From a checkpoint of a small self-supervised image encoder.
Training: adamw at rate 0.0037, 9100 steps.
Data: trained on analogue clock faces, 195000 training examples.
Rows from block 10 of a small self-supervised image encoder, named by matrix and row number. Rows with one number belong to one channel. Each number is 500 + 50 x the weight over its row's rms, rounded and kept within 0 to 999. All counts start at 0. Numbers have three digits each. After the name is the row's rms in percent of the matrix's.
After each channel's rows are labels from the 100 images, of 14848, where the channel reaches its highest value: "lies over" is the class under the peak. Only what is clearly more common there than usual is listed. The data: analogue clock faces. In brackets: how many of the 100.
# sq0: squeeze pointwise conv (model.blocks.10.sq.0.weight, 72x160x1x1), inputs 80-159
# e10: expand pointwise conv (model.blocks.10.e1.0.weight, 144x72x1x1, transposed), outputs 72-143
# e30: expand 3x3 conv (model.blocks.10.e3.0.weight, 144x72x3x3, transposed, each kernel summed), outputs 72-143

sq0.33 077:486626438479492424456528450620483543472470493432552531467485577473452410571469585576549480524506503511517523513492510542464462462515583536478405509626501556508492491428465440568487560582474382460575495484578653510554565488482488617496561391
e10.33 113:603530429564423524369497512466480487555419542545450486490534457434569429413507458554367490443543436539455427445487549474478562454492439443402499562499532526494577468574456437484563541482488492529524506544518491496491
e30.33 079:492538352569507485545555498391503548517497491484469495528593445525481537548528468526529476572467515532476501491482479448510435450497492470431490501617514492579495531455545479567520467492441513504551506561464418576528
lies over: face (100)

sq0.24 111:545422483518482528480379511474448440506508503481488466549560477533538525448503501471516514459440406482570492522517449499503547543499421507451603455429514536481461521458436520532453511484543576531330500562473409512533503483529445475510447583
e10.24 105:453424545434527459640493511481458578482550435477554504485513624527477564448526444431631482576503470487553584448521475453468480549458638531495496488576489511449435493521468520501462478445540482521521495466512509461427
e30.24 088:464508537501475460394511495491499516468486534475602507400447541446546454495467508487485524454490518409476406519538586586451516455415500521505494536398499481425512528470530411544516421507513451519489478454492522458477
lies over: face (100)

sq0.4 087:492552553486560426491618448492470591525428480458596609453446593512459513600566549536470548499514541446486486553435533506477382520478563447513464450566476494463571507523596535410533436574450481440550401491461586508443572516510432606485587492
e10.4 115:525520367512509538471495467502484470524440565529471377475518436508484503534507550549427556444523491590396423421451542534491495502534473426521497481538506527501560546568491453537548456559550518536517537600512456433538
e30.4 090:487485524500522503528535609435496481507488531480414504508592640502464490454535470496503439483529453539502559430500508484437519484493495484488546519533551530507513529503543518512504523514445544554516421485490479601569
lies over: face (100)

sq0.36 091:528627537460560425600547473476559463599466440455496487580549590496471543507491435430442629523491519497420479486441492532514508559551508482517577432479469512404500435498509524408571461494543539494495447510422472491486513521463500512517529499
e10.36 101:497508460392586489561527522474498567586493529473516552545417523541394489577480450543463438485433518538480472477516481475503479500522599491511591482610488534571403488406537530500502530484547508501548489512548470430489
e30.36 098:480476510486448537502522530502415490442477521605428411496536551432520494437504435471443456495529460446461476518514488423554589555527497500410559592454621494439501485569543520485414540516447507472489476532541526447527
lies over: face (100)

sq0.10 120:502516507487488418468529523508539518509512455523481544456572452432437483461492498514451496488599583398500404509389453422454555496488500442496528522537461458496542419501508427424524464550460486416581491518514525484489499481603579388488465452
e10.10 090:505450532390536579514478487516523507588557606504451442454482549562564501490527456502537401478587520440468423538496488473471513462582471559441516505492453516508512459485452536457484476540576511529534489515460538470536
e30.10 105:527510485456501569497441510510496419589402461479589494508532571439477429470445577610410519469489454499509401534485479516484606526526490464469511495468518487453529472543599551463446547401448564472473465526520557520488
lies over: backdrop (100)

sq0.50 085:540496519483524399612486450447634511544428447399525438455494544542461398488515414442480596630484409544469500440509531455521545484523430568427534472462575482459498542429545492565527459373514564495518483498536476469498536599496478516483390594
e10.50 108:498524435494406421524491550494583432526451509498521510478516505495483492585541435487449499460419540413525525533472480526426506541613563504632549523506405470457447439551534516428547510489455570450522437533545476546564
e30.50 090:385473532487442528493444562525562602367537541458580567488477382517533421491524416499502547543500467501495548545494519471495489484481461488502458543538563506501476486509449477577479494426498468548442470520525379592545
lies over: face (100)

sq0.59 075:494443471449524454467568541477443491481447499512461500514586489524533428563530535541502511438469505452593524489462486587537531591450557541475583487497504527535520426472543603447480491626479575479401489610380448542535516513449515533447528525
e10.59 117:466493597471526496596442575545543518434500438562509521425517416556472475629438552460551552638407471525494410484433506446581488531516563463548454485473545475602566489474544479571500455440520454468563580462489573530525
e30.59 081:526417587477496467520533484488527489452590568553458499555517321475504592570566482440529530518552481526456473555456455477502378514480509461561551522441555505497480527514439532448480570503525479541592456489461523497543
lies over: face (100)

sq0.64 100:461512492525524457481487473513510497430503479517495437478539455454518480523426449519456494534472513556480534484411529521526540516433511470496511547549477459504471449472443457505508521468464588474511520437502513467491499477497512460534523464
e10.64 105:471577459411524566446481513502434471525506548550467501493449544420544461550477526469556492408553498519468490446515509440534451457570533497518514432489457504565527596420521491512434518568526571555481442483512540475607
e30.64 110:541472502437545575490540516477501603546481524503489372493471619451426459381379434461509456453570500441478473451502521487545530440533531480493545506480446415445528530514440562425528541434565490504470472588475470519564
lies over: backdrop (86)

sq0.19 100:410572565509470452517469540486564530511511460502572485589438575550463541485509549516550473486516451536490499518494470477531536414580486504520427540544567504446498532513547442541554510485502546444573513412563536486491523496544472530472505490
e10.19 073:522500518532457572544511521476434425597479605487448530535436431404506527431509435462519557514578505502522593492428475424430550410465405479470438419509479634352509483526486531544488527509506495459445465506502551511512
e30.19 100:487582465488507488453530518426471514591466435441572453459519649487468446493446535484487543496504532501471526460524606559464550477493522502500429460506478497488519484431548511538494468487519528458469456533530501553429
lies over: face (100)

sq0.14 077:480573538345433424545440497542521465595503533448495458531576564514540486442560473498457455463452475468478477577497520450507610503572499580504471532505495557524470544502509451499442537513578583559482576504571507518441388549465502547568496512
e10.14 093:569525568491506465448491454544533491494443498581438617496433457518539386530493465519567511505500526494515451445525513460560466458586502534523487564509474551526538556487465535491489528528409528556516434486559599677531
e30.14 095:511512435536393506530504455526474506450516546565459476528503266512473525469486403548535473569473559509523453529472452367543474515472479485455511539574527510607510485527436474551468495498503518523551533549445412503587
lies over: face (100)

sq0.58 104:480499497516607449582500473549530524436474501456478438556413498503561516479376493468583583465607436586515474510557459455524438448481522480437524495587504399549518489462512531514522469440481496464475487504541497470551546484612449520491463564
e10.58 104:469514477528483521462580531518560560484559387472505439507469610440511415444489471491481454514474487516435508532605537532409559490519479526465536486510453376481411488464579514460472505544425484530498494531428453434573
e30.58 103:466463490566474523520448489485526592420502534531560535467459475469436489411398464433485431404463525464534448472499500509543427478472517451466568554512563456458492536531436468453500476381526432574433472536471481558458
lies over: face (100)

sq0.41 070:512581558470461537476583451579503444515508570524530502520427527485553490486445607498477502500436467611448453524565400459462483525600562433488462530545490570520484625467533452578464545449443395646545504488466563483541466567447471525420527507
e10.41 112:630554471536508428371556457546495445566480458571489486520424495448502545428519519602486465464558471493514508533546476418475579453479406575416367541505560542450500427577458455517524580568446554530488517507525494487477
e30.41 088:539487289515507505554556454473465517468548549499495535496495435522501597529499487525525538509422517524511571532451492464527496504538537491390448519546482485627499480477510499500479447559458509411621506522542435481471
lies over: face (100)

sq0.6 075:579437550458490475515503473532529439581489573411494502428572571456504449600438400585453486590429490475473459500531515439494528539517579468445486466476484449666461448453549475590457525485563503537471519544544561483540457521499503461629504420
e10.6 123:557496516459494456448386486492551502454397457535482553427427444524544486547553549518485531541526513399584449453430486494481463532574568524535521555397428485495542494418486472411588564544480511552417498481491542572530
e30.6 096:500458409553460516534481537592550532479523545543462549498531338477553565543554450464487489509454556515536463501480502496495429454501451468539531494549487374506488540551403445447494491474522524505481519493469439485531
lies over: face (100)

sq0.56 096:498595511474558452444493544523451503580537456532553442516592523479487545446494540475501484544506532549509528549454520474534555435465503478495543598520572512493443464540506441414471566522524445473516467459592482574457485460464588496582493445
e10.56 077:476453454424518550528481454445514510463554560506502552503509487432448511476501542477448475455595574495509534488391445517535526505483530434408456476426489611535545543428498497523537473450440489409446475477558587533518
e30.56 100:618575477412439420420437502432464510501478480501520434519443599485470513468496476480443455525536476492510510454541495526602569535493438501532507527501464529521478462463543497557450422540575507505460493513504473510500
lies over: face (100)

sq0.26 092:536552413488515574508519475544462459538480464499495583560507553540536440511473495416483577473533429467486478554500580436461420513502575444436567555517516537526493572433484511505494583577366402443446429559484541519509512490605543487350427528
e10.26 109:520419528510495475489565527458525470608503485531518495474513462570489554482525461565480425501498408564471488603499491549540578470497438476456529444485529469400530513559480522524460466456477484377521562467573502443472
e30.26 081:553495482397518566516587563460469454555462483569449408547508401514466466558431487521480542442451495497518504449522464449478513527365472512580495468500501551452550509418555513514462572497494500460445467425473514556437
lies over: face (100)

sq0.61 105:476476509522504507453505523442462534502513486466506539533443490512416568398506531502477461469537430458498487516538441419509538485594407417454575530533514416364557497489513383461570433559472489478512505439569462496406544488495422517480557483
e10.61 089:463588425614511577500649485501466461543533449434467465537522458453455459408523398537514470502560503479498508388506476505476448443479477411421527520563488523418502554624484509500483506511547500498469493579497517464566
e30.61 119:471523501568523516542474470490517476626512460477537458430455628487530376504412539578465529550460515423551556474520515509441603528478494510524383453424454476503512403500515499520501507535547517489460514494578537459501
lies over: backdrop (94)

sq0.15 103:467476579476471435497405537526512480532507471489558397516506534516570473480489492428459467440490462420451432562516500499494568422634473480497514515525485622494514567470540471504493626482491505472452540454533425515480469531526475367508374499
e10.15 093:542454574460487493529482465485524460434527520511440531573497670507472522449483451468538496482549544519489583437486420530465594605478530569504498559514517555486400466609420580479470557550438462442479507454542642622392
e30.15 075:518520448449423443381470420526472515494521536510488449492448453522474539494541443576469462581462535513521518539511532496512494540492468488463507568573497574482498502421460452557497416476427426628475513545475516461576
lies over: face (100)

sq0.53 085:457395566514497488499463489560543523388477516573504494456535448518502494503378490608589450564532505425606495508510469518396546486486473524441501501571476576564543486452560442456529553604577431411501545527550481467590444494575566510510515400
e10.53 112:502409471489444534500477488542502585339575466507518467370561445453558398523479603506513606524484433488504457550481564498488463507492520468513497529430540502477549443485523490459615479502486446584521485568445556506369
e30.53 097:470503481611398478496454437589513422542506491465548563464492466480499531507536491500515455573506541593517480575501457478513473486553405512516542488547574562569389504587450454566468492451455466562531575473465544536508
lies over: face (100)

sq0.55 102:511489540447480429532606426436522516474419485506485499509504443464488527539603499639500486562505458480476521477577421488481504521450547476484490438507519414504566449494602494516538408443569505517469460483478502483460551525463400535569588489
e10.55 104:496491430487556492513540448498543502389411557500576490547415468514549474526491507515403554453549476497543433520502617512476499423572556447588551488521472487502504431424495474534588496550629419538454528644385472486473
e30.55 092:517530482492566487461477555544369476415432467464476525507593701475505512387546500470463460461569431539534521413502559521475519480578544531436551420522569531494467512584522499536490472494433527514468492533458524567446
lies over: face (100)

sq0.29 078:592453446464587529550515489496540417422433637426478456506539478467554489529513431509477526543528449504497535445577432462556480616431493450472617484451542438569483471483497523611542440467547486568471519618499553539571471465518460509578498528
e10.29 128:486524506527483360529512551494556561470426452500626540529456457494479506526618485484435493543458442454593476555481615477493472491528581449499535494501495394429455426429584472453545500541504478483468521515419465534516
e30.29 100:453437530540528556493501518600513507415495534555499607495562425504556531536574518460443553497502493454564446552448524538470467505532501519468486505516589462449537511577443506516476552494434492475488486506547461505433
lies over: face (100)

sq0.48 076:510538495459558518507487421629481428579420623507503462561513494542503508543435581549448562464490495523483525471536476504490499525514510447478618452583624483483492495472519442583604473553494391549486495563505581511501512499525432519566543512
e10.48 104:612550526543505496467551488540511560557543461544542621490384521476549545505587476549432462528510480487595578573493589502547570430501514541420520504522499450449546387470561467514451531519485439541502595521494417468438
e30.48 082:529514427494431586480553504485462567387483513502447537485517418499520492470532529435542526503461541485607409444549540535495539497457474527448512425583600590481527547495499433536500494467420518418477445520501440495461
lies over: face (100)

sq0.5 103:461504472542435532376500499654424382508513558524558506552458437510496529498441591519531446499415540557559531504479417541476428475531508516533562492624542545509458525537518438577491529574367468507512482496532529466479440494464432553427587503
e10.5 115:495497532483543480474489461507453543606515530467540503504570605485478520446475581498462551497614494457478530517570554478584450451461476585400452523462554497417546532501497478535471534519526477529500516460504452415435
e30.5 103:445512441430576598487578402441474598573476500393503448456452521462480529440460535528550477412560488562522475419519574550546477472492519491488435458578489531576485465464547520454508398441487467456543518543543513486489
lies over: face (100)